Weights of a small audio captioner: decoder layers 7.
Rows from block 3 of the text decoder of a small audio captioner, named by matrix and row number. Rows with one number belong to one neuron. Each number is 500 + 50 x the weight over its row's rms, rounded and kept within 0 to 999. All counts start at 0. Numbers have three digits each. After the name is the row's rms in percent of the matrix's.
After each neuron's rows are labels from the 100 texts, of 14976, where the neuron reaches its highest value: "fires on" is the input token at the peak. Only what is clearly more common there than usual is listed. The data: synthesised imitations of 52 everyday sounds, one a clip. In brackets: how many of the 100.
# fc1: MLP up (decoder.blocks.3.mlp.fc1.weight, 1536x256), inputs 0-85
# fc2: MLP down (decoder.blocks.3.mlp.fc2.weight, 256x1536, transposed), outputs 0-85

fc1.214 097:471481542416499461552401471469439608489474524501532618476428524477463490454485466453553578481468572496452498460421478423456483471488496430448435440430548425495615439431587506487425466654488537557548461544492519589509381539498435537474577489526544490545528518
fc2.214 086:449563409449521532479450525473470472537575451476488485535613484458547449455451609571554526470489521491495446479515468500431543478526536564544481508469505517527495580435435462509604532498477488454516496508553544502542482450563518447465459465550540548569477515
fires on: "a" (10)

fc1.704 098:466376459554473566484352497448598525517430387481484484429442491462508405548533498491550479495547559404493556475497491433479425445454544456467445477487512478525471462649566475542516584489475538494529551522413528513530410438448492560497475469417525549578542416
fc2.704 097:524500587526507531520463496554461519518434503497470470576466521494475433512560495513495463511493424599437564446474460480618434502447461473501482437416469491492535488487554553503444543522535525486482556489565487552451404550446442529476556405528501469505540486
fires on: " " (36)

fc1.382 096:486428481513410465438526485425565521401481527380540504478493459546522406584465516496484562504577449451482538498518458506487520540534501428570495492529462460600463508539497500594581498472441444494518437593481528420518439544465579549442487476414463608514502479
fc2.382 092:468494569525565587447484541556496468404433500530429499490513534470515429464444403496501544510525468568482536492494517492508405549503543506537465438458490458426435511455608529526423542441490652519524521479562455583473476547373506551533508405458491531488550489
fires on: " " (100)

fc1.721 095:515436474414561544520504353433483420550490451378521481465494553550478517548552526455504525535548543408469483476559404533435515537523537521523511489515560472505491516483511439504461515519429489582558457585517456521457511502491530464539496556514567518537494603
fc2.721 086:489430497445511511504453436564470460623515441523483380541522513472576503416475521460472573489558518506484476487486529507482368458526556483474527353605575407552467479602524484531506532458368453500530539507477507514446451527525590480515364488517453553571573538
fires on: "e" (100)

fc1.177 104:491443432543473506520546422476492510563487524483524496415530559451516501443535594424619569540553519453518461476509435494510496426506519484545502498532549508519499503491620549531532431370450573468503573460422432563512564370452469424466519473419605553524559476
fc2.177 096:464461572491552577485465574582479542531508525561520505478425471477481353535498442436521497424604530523529581566538506445519451561550492489532431471489464537484510494461543485494550451502498538538464468423538557611569612534416565519521439551539492520457606557
fires on: "n" (97)

fc1.720 111:571530476495549466464412451446540506528564464454560482496477482518347533471539467416589557489529533523433558528576505459546466474505442465519569447568581524479525444466474503515531553511542582448508552578504498601517460400566397585462436542536492507571531604
fc2.720 126:449556451472506450464436502503553418566579592469488445486463522517465548512469475499477477536427590540509466583616445432468569512507499513519457501566512510531517597422514478538466592544426481463452550540477485584557453502566419486480560545502461628502491456
fires on: "c" (100)

fc1.175 096:586414517514401466529569497458476525466505423499494489533439518539482455468513475503570602562509540540438566468518482521555599453492529372436519526544435453515496548428533458422554585449483535487559477477505459470494487483485504545508518440474525539593535508
fc2.175 087:414549446451596542505499541424450494533462511548462539484430501557489575524402485399507504654451503533505497520481440483431513468421492471430484551516504489501460507467483538489528533442533485448400491514458452567548420454492588512530537523481510584459506562
fires on: "c" (49); "n" (42); "u" (8)

fc1.680 111:563497475543447485549472527427539450440507518457566527495584528511511516499574493495543627505566555372537556469461387585500517491483456524552475486599472569460548597438487442537493504429475496502583500519485475673466459534537517481462483475429577466591574558
fc2.680 128:505479514446517603576491551505471452567555460449500462534512474512458420529434530468491589495551459457560496455439427575538507512508541509455456489537441568491606574482465546530524420399475516441479601418503519509513591410489485465582537493469515483456579543
fires on: "a" (100)

fc1.566 107:536494474556548464547487499408522452515397531546533536492500497522448554417609549517454462515426531407484588487434537478518469496483540492538453542430493485486474574510534418506467486561482424498559499468532498552494530387507405533532462543515522486518494546
fc2.566 106:581470511548517495505506591502591519543475467543458483530576401472443452385527422507526427412507477560562549405460581523505433574578521506584484469523438486549559551504462519554448446520497486502474537494518567551488516478486477518451485544469513551463617479
fires on: "a" (61); "o" (38)

fc1.697 096:516509492465552467461604445450491489547567575627554539473506491529510450530541441442504543527515507424632573479565435600571423543480564507518522519492508437531533576527488519531498504428421480506516505526566460527424546458454508528479495533586592553561458485
fc2.697 102:384439445456519470475452514482449422586617538595503478588536496517442451516488471507407450503450556548455444544495501425458591514621523529538467438436529472520536445538463502492539435607493427477444519595460462472536609557594546503537424561481487522430489444
fires on: "e" (100)

fc1.275 099:446436385471549512504529483460529533508579545564542567522500450482464609491444580526607564501552535472564534448480448534493527567542463546523588437435521494528481543540526469455409434395461454438408473506469581550475465543489517536546517493513499471595533513
fc2.275 101:428489524489494565438511479513508474637600491448448421498574454537435480563549496534451568520550579413477480500541452536373514462508562409519519508553459558427515570537468534503542531596433471460545494507517523474479430528543565501531576478489454454490526518
fires on: "n" (86); "<end>" (14)

fc1.712 104:540561487479451491561568333470476395498511484499461524506484484546483489484475475498553454539630521478528498472413465576502530486501476487509511513384481466535529478572483512469554503436457510511501393455563454528500420523570555485465477541503536471582469578
fc2.712 116:529479491479483584409522495540452481496570604465450498510429532445469578558520556509543462498485535538560441523519499442484490501484511472477458429426531461480425616442569419429488491530510538513499473560466430528523406543510466496530512480479443470467598479
fires on: "n" (52); "c" (43)

fc1.86 098:474536572451610469543462479453539503457502562490435519542525440572493485465503453496484496547491575482480530513525486480471524510536503557470493521518515435461544396471503514593573564590493442496551442511428482566442497436490470502548484471483570466474536539
fc2.86 096:511500561467476462517524470417430473445408491489494529534467523551490473495523546435630479407465440492477463454358434552541549442562564506449445568486577497465516557403497429477503584509601578532467486433505564569510544446483471558437491525481538557500542556
fires on: "r" (47); " " (30); "a" (14); "g" (8)

fc1.689 100:411557390503524465434475488467499541446507562443471508409499470472538511450601457433502484596513485422461558492475521536403559369569494618530521591487492618535492485540495507525552620494540540529555536526517518384548500549499450562487497512441491616508589510
fc2.689 107:485547518480517524535411447495542528531551452550495458506437456587475506464556475572516429524547545487450556502538561542447477486539460532436589458509460536596583504503441621508554412589486515565548365493518465486439542596444491528575435487441478487511425495
fires on: " " (91); "p" (9)

fc1.212 102:505419488499569504550542463485550472525589554543495390517499492576507454514462492543540529655540416470388519576465457558403487426485498498520423493560527487466490491495478428517460549455533425488580455480528524567470476497576570550610540412562597616524515524
fc2.212 096:522554515504505540539519538473503499539474414509406482539435562564545514475413465531477429425411587529510444557483474390551454460501497565463453560504532544533540491447470464563497571515572489485491464610504413523499452569527509479485539528511451486471407478
fires on: "c" (100)

fc1.636 100:505473495413426437487478477438456526521470600530522462471528534428573473464590478549544543554523401455494490475429392533474500409509499564489460558574517479388486515475502503520527555436519539612535486570453480463499551522562469506462509378525517489541547537
fc2.636 112:506481411513495419499472508532561553433510522578482484503464544495464572520506441428473441466450481473490500522550577523499528538580504458468514506428534523541513427526436558556527456509444528461485532509576508394530452518521449484585495551460495543554374555
fires on: "e" (47)

fc1.163 103:435570453508486529476430554536464425535594455509491555390522426604449448522504456506522560449543515468564440481470367492491522591399611518494490470518530444449534476493495526441582481561534476552418494487497437551411480459538461612512452467503412494570551562
fc2.163 102:470441556326543502608451465552547483511550516558483474523499481453448446538516474478511577446444430425455559545444473482488460528596502522482493472439539535516507574505426565502469515497489536508412440493411498568428529543536599508436600490413450492521515395
fires on: "a" (58); "s" (24)

fc1.312 098:517463419444532518508489448541492417446535527473447432532332460532399578503478454430447548439417446499408489466643497488501556489426530447549479458538420534480493528480525564491543543479519572502516578486501512489493432454498466614353457565422523497548566559
fc2.312 091:552536448412525510510470605498585429491514417517470495522431521471435506451537490468533559515559600429495663532490457481551512467545500517476537462488552547535543519460500470505581573519486566538476397517563532565504453512560532527477464474533445480547461571
fires on: "c" (100)

fc1.62 092:515456554524518490457497617531463514575511522437476525508439519535568613546546419434517492547575475405476468516412517553493634479442593480570512445464522425513495537493488440462450537428449449511495456508534428435558564431447436587523499501455529447542486580
fc2.62 092:495597532617497468514503465553498479478543475613388460394450483506598546515546405420521538528440449469532539485369520359550527471537504556464443504513561508480613547516493498538642492409592536475440493514537440497433462515518534491517472560469465478526437515
fires on: "r" (100)

fc1.345 104:465504439523529528442496502530513448466492481504429493486444519466440478462465505486534421518523473495436553537575424552495514490549536422564456512553595477441654517501551510487588532480420459416497526455516470489492521454508472592499520468453514563555512508
fc2.345 105:497595534569506396464527497516545488449472487509536558513446544550448550453535533495470462486475606623511444460446591614420575574555417455548541514428510431475529488400450484510607457506552434477526511523648573546607545487512465499546465467529488454520488569
fires on: "n" (99)

fc1.464 102:545407415423506552506445496513405463484439486430550554448483439432459533403530481493472508520481582498546503538435498519561440573447480434481454501473579423551479541519525480485519532512502573510499442522482453450459472470474548516482476540501626419460480483
fc2.464 099:448518552511581473556463594525526538419486473562399510618485511546513506475568445441493478498407473566513399499471563450524466522576573493489438468490461548417590457539413514599516458470527526475362512513519490488466448579483488508514469521475410528562499441
fires on: "n" (45)

fc1.624 091:485500474532480406554463579458547394530488578495426532590474476528555561505529448549510422614442466450449490504466479503518575369459475483576467518441559506474539504486569443478564622497470479547518478500499468579491494490466424483452475460485455560517539524
fc2.624 077:466523510500453481469511432497524494534495465531474416481468540407528500576483475491512535486525464515591573491463608498494402558430460496482628470405401440531463417439497562534377455519508455477451451514504548569461499512486574514449490590467496432518380505
fires on: "a" (68); "t" (29)

fc1.44 093:433505425516488413422468469583512439513558474448546407513390531514520580453518521427561484496451477490549499589547506487567505455528418474499593559575467522561461556400551534491429583418494504559386539539529609519406408548505420543545503502516521508456449439
fc2.44 090:531529513471463537539594517511477549519425483508447527476486443568485493529493507616424501440476455493527555453422398489497525478462544556488534519558517485541472494534477464478540510476527536581486400486431484440549479535388556571499539388452442488547490482
fires on: "c" (55); "s" (13)

fc1.754 105:487418445450512448500504570441579380517512512459495522501477550542545551489497496456473531448507572520483511461428482522547623450564422414543522430444495455591453540452526596427589487612415433515513492519427510549430605446494506518481518468543498470573505583
fc2.754 117:429483424471504424562508499493604469531458514620462527525521468418476497483570522428404516554495482571530490551518596423426505559624413438569503414485482475525432411494403461501502506517476429498401456507536545555525559550555524539432387562529473543440491464
fires on: "e" (100)

fc1.318 102:472486435429458534488497405494478504516509511444497497407539520572609525416565558471491461515483367507476531610558492454495501423544451457522483443573486509544477491591549461412506579553440529505464481539524488553565438481578391456555435442547514543409545582
fc2.318 103:471593453513478530457493492457498479496417509570426442477437509438646542484540477480559470636428498478418470511570491480499510427448490439419490470516555565567479423523612608471545542530470443537488504460550465560441431471580546464508433522528493610414497435
fires on: "a" (51); "i" (36)

fc1.414 100:494480494495537588496485447484537410600540574516482500499559460588494548483555544568571487611541585499526504514479530538471431415566499432503605351448578482476472541533506423533509458519399414387472481512475499464598407482511452524541471471459487505430504517
fc2.414 096:495418428548540498451484506573531459491440555514557581405489497394512373439494523520416509514482476566502544465549685614369514572513512531536441494478464519603441507469503507492556437485500442548563498542525594514517556498504510584551449447484548505532577501
fires on: "c" (13); "s" (7)

fc1.629 096:514453392594430543461477407513464435521502461526555485496503531488486445451526432424508475584555541497438510499553523484494660429525459503451535471493561474513522474654492524478534538540498480506490591476430449571494452461583535507545518470550569515443449589
fc2.629 090:515474508540539570478433503528453525457428424617520421449445561533628517467547468538504510547407449505413480516459543513457526498530488493416418444557534566510530414433563508575553506469435375502480564445552586548410438438509442579515473479505488585494490572
fires on: "a" (91)

fc1.752 102:458488420467497482487509521411492422443393515519584479491584554496542495506519373582469559531646461419519442575517499640514561576486514530569422494584532543471566464451498462534526499464469564505560505448502585524440548481445477531470465494466551586472552494
fc2.752 100:438449467506538474502535432560511446470567473543492533481555460436532446477499498478500634502492453438505533561480588471511587503558536541500436487578497568509561507459483440550523470509474488549501463468469406508522659463590552432492416519498513520463552563
fires on: "c" (90)

fc1.82 097:523542503455544524466518485503449438449489484432575525502485526528425498506425532466532509545489522464513397512470463472384437442381534602503534532513523482522548529482522503470514467494397598555553511464526463485408516537495541522515538444552505485529580521
fc2.82 089:446487456508572550482513521466565528450419517552512520499553498510553497413622487502581510534417496426448549462473555512504491532516498593533484513531564562484568487519606505525580506531510449584527546573552540562481547491519467532522429655453546581502603520
fires on: " " (79); "g" (9); "y" (7)

fc1.716 104:442546500365453514511549407455434498548422471485510598584508522471491525514520422524479504478398516484512485450428396512499493493490466514488432455502505471496465504513551390443488499427444539516597374493495563481485505450555521487497538475598493549502572518
fc2.716 098:453404514465526481542436507528496453535569527472558559540619457455447520515508481524477509420528480465438438475498553478476621545545596512573549441526609529511395530531430432468470442508459480549488493498434547474559518571465537455503463456522539482509680470
fires on: "e" (61); "t" (27); "m" (9)